python train.py --image_size=64 --activation="gelu" --head_dim=64 --fused_qkv=true --inner_norm=false --moe="top_k" --expert_mlp_ratio=0.5 --patch_size=[8, 8] --width=384 --am_softmax_scale=16 --steps=10200 --epochs=3.2 --lr_schedule="cosine"
Rows from block 6 of a small image embedding model, named by matrix and row number. Rows with one number belong to one neuron. Each number is 500 + 50 x the weight over its row's rms, rounded and kept within 0 to 999. All counts start at 0. Numbers have three digits each. After the name is the row's rms in percent of the matrix's.
After each neuron's rows are labels from the 100 images, of 14976, where the neuron reaches its highest value: "peak on" is the class under the peak. Only what is clearly more common there than usual is listed. The data: single toy objects rendered from many sides on busy backdrops.
# fc1: MLP up (model.blocks.6.mlp.fc1.weight, 1536x384), inputs 288-383
# fc2: MLP down (model.blocks.6.mlp.fc2.weight, 384x1536, transposed), outputs 288-383

fc1.16 090:519472486553551438496532438524484540488463541513393521562460454535490480524484481503501439467537530488422575475493446445392479510505385550491480524585519495479410431461458442580554450500480477511473497500516541555569485385529454474488580503409416515507455528529502528440533427627471556496
fc2.16 041:394514547512554508475617458462503512504520510527578490450574502499492567481477398473483501548584452513407476411535477442573562377522541438409531523577429422484554535433481618576458520408591536565491482399506471563533400512537484467490504632463523511519411537518533516507518491458523451526
peak on: white part

fc1.462 113:507513485461551540463632540573445446423570492568553489573484508439441450463488462596476479481436591525470513414459409544427461461479544491493446441482473487519456431517476505663453451518503434557520412499462529515552465483447585367473543533345536515465528491511399526530441461616496518450
fc2.462 110:532469526512504602524476509510564472449534460496497535504501475487486449532506452418472504556543425486505519481436547487479525483562497472488493522519461404465479489473496440466527404546585441481496495440488524516547411522499363642483495541509454523539438550491610454519582493489527354354
peak on: part in the main colour; white part

fc1.657 104:592453480486472562478449563524435533514627553508483473467523472544534496554469468566581500542546476456475552459421576430495458504451453510474563515464424543555478456546401426543500442462472467437478450496547505411457459472461474551450469480439452505488486501480559467543455601476474501575
fc2.657 076:423504516522521604427398421580471529473508558493546500469436583521520533492613502494504497539556525511539626432430556506518477548423479444473578425538484488515554526471508559530485490534473518504534439447500517505409491430482644463505481524466423538501452497525565494444506484473496505613
peak on: part in the main colour

fc1.701 128:501459513401507541537490443478459486465517513486565525465458428492540509414354500549525477520545546550454544530473482538564483502535480489442457427487472511453493562524486600588461532463513577456481486614581462616482469423499437484481440435473576552508436532519562495422586558532508563497
fc2.701 150:517454522527520584487551548472558528577524503505557465505497537514396519498493485454477599555477504466482508450510420524542421462517562505557501403542479550554451501507420485461465524413456536523575599482477462588470483469477481493489545557514450491494563532485369453576528524493430493437
peak on: white part

fc1.142 104:476526520485463521462504510413416440568463525462443484511553526480479445484489602549534444425404489506524510469522484547520474449460586553616499478442395445442532499456543474543449570495471502534451438414441485611458450464566489469494508480442532528471512527545506626548511387480419410367
fc2.142 103:418487524538459540511391478548571505507460555495567572517449487514594443489437510514439513398529440596476549515483510461536423511582514397480498473416471520511541529530497451531487529485574572559511543491488512536502460523540468516420546523485319408536469537514554460460561478494544513591
peak on: part in the main colour

fc1.516 095:598483558510513447525487594521426497460433538466368445514539461489520476523441505455506522525522530561546534454538503451466512481477526544470459574467452492443462528540528436538435516499499464503472485444388534490486502425499478494495465552461499456538477487510410449540521411502496541517
fc2.516 109:510490527474433464434517529405561492447600424490532522458411474560547548499536470447496378455534486480572504643573549519583535568554578452531401494553589481512532499565525445500549514548521524429456363507557413399533582535413489510435524423574536579493458490435522471468522419437527564511
peak on: part in the main colour

fc1.641 096:570416515400476502502511526540478474552503445509456517518549569482413497500509512598474444427470441540404461504514453526473512492521523463529488460492402432471475500523604469438549507518582461530539529456479470432548481475588477463527451478518459400581556468487467439482512531547503485514
fc2.641 057:442437443588546479447516465551531528558469424463500553469538558573562481435470461521482560529459490591441471580580552533571543530499462526595483491425426568453555464419488504526557493562565451489533545489433425559496491551455468409455403479518551574393506486488466498475542488532552464442
peak on: part in the main colour

fc1.617 100:506474526535554496532496612505418539621509614522433484501397485485506399442510514438406536524538467555487490513517548454528479604507520526455511535525511526463490542584497543468455545526467503534484481454588601415430622520481487530515466581406544481528543524503521469508456441437528505450
fc2.617 097:509492572481507406435557548502497455500492451462502537539456435597529470495414569458568455519560532487538461563546553540562467534501569498543525493447553522507562581574483462531467483543515473419462341552586432431444658501493532564479507480461482554436408503486495518553549473477534407512
peak on: part in the main colour

fc1.50 133:533462518535471513461485545561498479499555548508575440489578450506546461557508501498600474485502507448465592523449540523462484532481505502513597582473470506454480541534473529481556512513531560487506445582485480434597397335545565464376451502532416501527468541458410513515486446533511538460
fc2.50 158:542411477454567540519507514413412456541499536508473501458400418535487543467505483465555538476545499486492450628597592504431595514547497481454463523541545468583463496488570404491481530417387531477444519413535503449525572599501524487482564535531557557528575469567479508589501576625425618457
peak on: part in the main colour

fc1.39 111:562508514485455468529462498488425441551605525501476509440514599417464520479455472471530425483492495536545489423518411518456534460478497571458353445562473567478435503532574525493409452439571443438503484485571544467506528542517533431480420506514488569537437471496520469487514411506467466544
fc2.39 053:540643562577459598537426427526513492518421529509504558488465501561545436505501514449459538507591459486444521432521599477564524442553448480556451454516556521428547557424482575508516484576502459584476590420513382532447445551553502486454456441554563574523549469564582585519494462505429476484
peak on: part in the main colour

fc1.120 099:557565529488483476506562539453525516522535605479511432476550482525528454573450509460509494468497483505517523377460598495564531467505485558509606550485452481447567489578466561548475573484531485488469477494558453587482478441492492485484565536456451467530384509528534466526518511616563524542
fc2.120 135:516523419555509520501524494499554462543508447408546520500410483431440441460523466468470490447511462432527408529524441511512597552525528435453514529505590532512500541563541436462493412366497523493451474491591517482541505506475502469556508439615477504446505486409566474450566494529503569538
peak on: part in the main colour

fc1.199 120:490429488482432494474457576473491495440505559437503508437458478473523498513547515490505461511573557512448505624481476473473621524557513434490490451468389511501529580426518498522500480545524525551454429456556436520545571528570512523480520559461488431561426488483476385447446475494538459542
fc2.199 221:563484462418477430449610442500519456537582520520460494447497451531526477517582499442513502405529498511524476553473542477545480477462535446436522525575560466553535495525512337444471543524432491553481519515491475392482438569515472470456426476484488523448451505363546538494504419457566392517
peak on: part in the main colour

fc1.389 098:539463399467522505540578463485470461452455449518554463456479527512524536459622460564483575475496459513497479489488483517503485511540407465487571465549500506467476543485487559547519568483529580528511607463508501555473565563526541495505505568505522604441436448495531493472470429454551543477
fc2.389 099:516481543518586525416507505504492458537439440560479533555462459614499536512558489409446558584515534442527466515538568554486492497525547518436480533521567422411493462523549577456587457470480421447456497412500531492516561522475417514461486534437523509408461557516623500442523535435466516394
peak on: part in the main colour

fc1.527 116:576511481635427489484507535501441497490536517480527501547568508559555514480499491494574484576472507618421539422404524543500529442538517461441583522435495467473485549481496496439482446446469499549479503485517424493534461437518538471444502551432462496548491529474500520534494426576481555495
fc2.527 165:518512532588513499501490506449552488492418500570445574453365478431466388511570460477511548511512450404567541559489539436495541605550503480502480526546602494532510450569578543461512450401455502457383477508505466505563575532547510482497525437533463555467473435435523513517548588509487616568
peak on: part in the main colour

fc1.101 123:567525508567531374486503528460454500496508541460413444512571471456452462470457504570566498533499488522450473360562517360423536476554474500589469506559550510561512477501417555641531355515596547529484439546490544518465459473550508477511637502380485485516500529601566555568560587417476500445
fc2.101 152:563525478475432546598524532473418504499474428421501592555607488422507505485440459442480453578522525472487468583622356572488422629470469508435520529496484556524524454559430407412504482392440565475476453499548491609507421506564509602463532567494415551542472546513539607538515485488548466443
peak on: part in the main colour

fc1.484 105:398534520467475453467485521558452552435627528400489473640430487433517496554475531447554543564551461600452569497532435446508531538498490471474489427460439409547461542491530498597513555513615435545487470555552512520500482474448549530504433559470520582557486485404471545490455458479487531548
fc2.484 081:497512595525581469491581476575478566507475415421612512477517519512423450447531485466466590439572390455520427563515528431568433515531487484428556527620508521566455598368436603495418502421458479463554526512490476509485364567491447462448552554496479564533406554474482409456586471374465511434
peak on: white part

fc1.244 096:516428553484477525540441558434395556545476523468322487527505421561448486540532398545501507502546446533536498522537472535470441462535463586557509453549506546514543536592448499507508520420483479544482506398464454562550549433500531456502588583562496492495479501465447494483440409448421468484
fc2.244 065:431488517472470535545549528539565474445474491493520550515454635594523450541529464456461504474447559530558426589552503656557533517503535445524493486504475517450518469524496477487507466518553423448427415403593538479533592617520429566580534395607573507522501481515475420580539440496593442505
peak on: part in the main colour

fc1.478 098:507466496523488499517527512455499445456536525492503494463537539439527509525508502451503463487467455479444420484502333477480512643391433523492639519588500466526453487508477525507568509426501426497538526563443404482507354567507524429523472463479494459412524472521506496545570449497498504537
fc2.478 063:466539472473454570439459519567505421527472429501559470514590575557585402466467480538515575594486480449494401433526476546568529453445525461611488564570475447473486522545580472524508456568493388512568656397498594592488511561447458407529522576545441506539426498497473578535542620474428526580
peak on: part in the main colour

fc1.702 100:511468551504449445441579525478517468530515492573483487448612563455512561484477500539573475477598504493462469377523461496492517533466536558512494447414449450572505497563340508591495404495475510474487506613470444526535496517488508562490518578448570521486458406516474478517572511524500574540
fc2.702 094:487536546508497473499484430543532572579378518471473499566544636431489465493566431439555515469519407631515392331464527457477401482467516488396563529550567511403522503548508472566543519450543455521495567557496504565508536471484588537463526514489455330504434569446525564464506626508537447468
peak on: part in the main colour

fc1.224 107:585507527515477497472542512443465528651544457577483451501574478521474502539454536500641426562440508464518474426538462540549517460475456531451591519474509569579563456528594452480471487418467528414525610464442485533577449497448424443478480466388393485480526503532467541505453544563446478393
fc2.224 091:501471435440474522468479495531436420432545478522429563475466421500436517492535477515400579524470507597568450585521547521439508508461599487477514478462573467535444548477454494509543461555559583569482436487494503429552636502449466504483537523472574535534450474529437408451501425551545548524
peak on: part in the main colour

fc1.348 096:564457501491515468519445544557402573529407524489452502377413490488499463497517422583492457461439492452510554485479476452498529561499546558504517521488521483500563499579508543522499538460476527489530501393504488514562491551410597533547498522415488519597503492523440490460475383493470492531
fc2.348 098:480542558536540477432534471530476481459529471471505461520428546666505450498496524467477464543547544563569405619572549586506561487514557451579478482476529475512550555547508487480542448529491458488415360511535506453496628600528460585480521562527570503411435502498453448516527489486565414516
peak on: part in the main colour

fc1.537 106:468567473455473460440491550494545572515431465594451575548523519444509535512478497435592521573485543489428482410513418496461569488479487590512399475429530429524477438535491489481480403483552461450447556606516546509465496488476483543488645389470569484369495463509519536597459516571467462551
fc2.537 069:483504572390469469503404512502506566480567526409418522514577545498493565377458398478485540490462392462406502498549470454525453407479421496493580425570466446467500507522445474532490467501579571537399565593498516515549426441507570613530567460487489505500421499491501516569503506426457607593
peak on: part in the main colour

fc1.370 100:450444438503539471558544547418438497523458521544525607433484501459532515471503469568596466498477499501518487455441443456433549484477474597479450493458494505421518479364476526575459430520507504534530573537558507503448455454506531515473452533531478497438432486540543551548373467589413467553
fc2.370 098:464538592440535514405458502548512566559436514467465535534571530485507478511491472502459492454522383472520457537503597456532463534467474403515513550498475450412461480435517462553524479518521523551485561389502570470501459489524426468443511505541417552486481611519605503526547450479486455586
peak on: part in the main colour

fc1.650 102:484464522484536522527408472550476577521524424478462489458498540517587447508518507530503494501519475538514508365493440466402442503473490559522493454557464613488525426492505546552502454472480477484539536536521481462507537525533531462502523487483504488541579499462474521517467512456451526447
fc2.650 088:550509509433528589462540402514506536499462555543437557569479529467460567510592465506429608529487532520536443611460626536557470600527481473470495514511528428473526477476430532470459533476529481555528434397501518554540485612522507654528444515448523508447500498558495447443511473523661446411
peak on: part in the main colour

fc1.523 094:498529529527524518413430575436434575496607487508453490466377435496518404460481425443467538522478481473509584515535415444494448497456483528491594453564496507530490556487524502517436492565454577515530411451470489526542550546551488498564495591334562501500529447578516500481486528479502526612
fc2.523 072:493394564432443439448577497436521445529553482455556536477552553553494524492452549497495563577553451457484492566476559510473444489482574512530461517463599541485451489498461513549470473438525509409524504520488446400446663503484524535570612543498429518458437510433458441569505469458542494557
peak on: part in the main colour

fc1.599 122:518495540529508528549492471497524527463481350453502471486467567541435542536418497488624496525440551499506375401543447491501547537449483544558469559491565527545523547441412530514411440485527527463500464552451428529498503478483458603453445560548575506495529422579536621518598483476436463490
fc2.599 166:530577477533498560446455499491550524440522439492526538502600446554577543542461508525466545401506555478482535518436502440578554536565547643486444512499454483520457533493538590528477472399511473465486525438490518554478452408529522568408566393561460547457447589542486409473539531455520551574
peak on: part in the main colour

fc1.402 093:562503491455386532501524481499515518497412447460552560490415483511421523410529507642584496491560477476447490554450435499422454451561497542536438431511470536573500437555528485544450572453585477518464515501507433517553500456444483462518446538523535591475536535538437514518533525491502493607
fc2.402 059:485444569543517501404512430520549507512493519514466488535499504603551522590573514519563622593451524492535460545557582524552538501562519472517544539513507531587526487466455508518494464514558496494472522437482541515549492573568487553454522475554485565551529480517536449449514513550516394503
peak on: part in the main colour

fc1.98 105:601479470489437523526556477548456512512505601408534509542470472501510400470461515489488486474452571558400461394517579476491540454540488498453583449474430447524526487572451428555517494499461509531479484496476563538569438447453592544485612562426419463483366499447489441497618516587581466478
fc2.98 181:497505481550521576491497505462534485533474490494537544475396484461421384514573452473510549545533387416512579581504571568530562543517497453493480493569630581558480498579569494458479386389448552486481412497559459446596528486519474471566471461599515531516548410482451534498521585487448592486
peak on: part in the main colour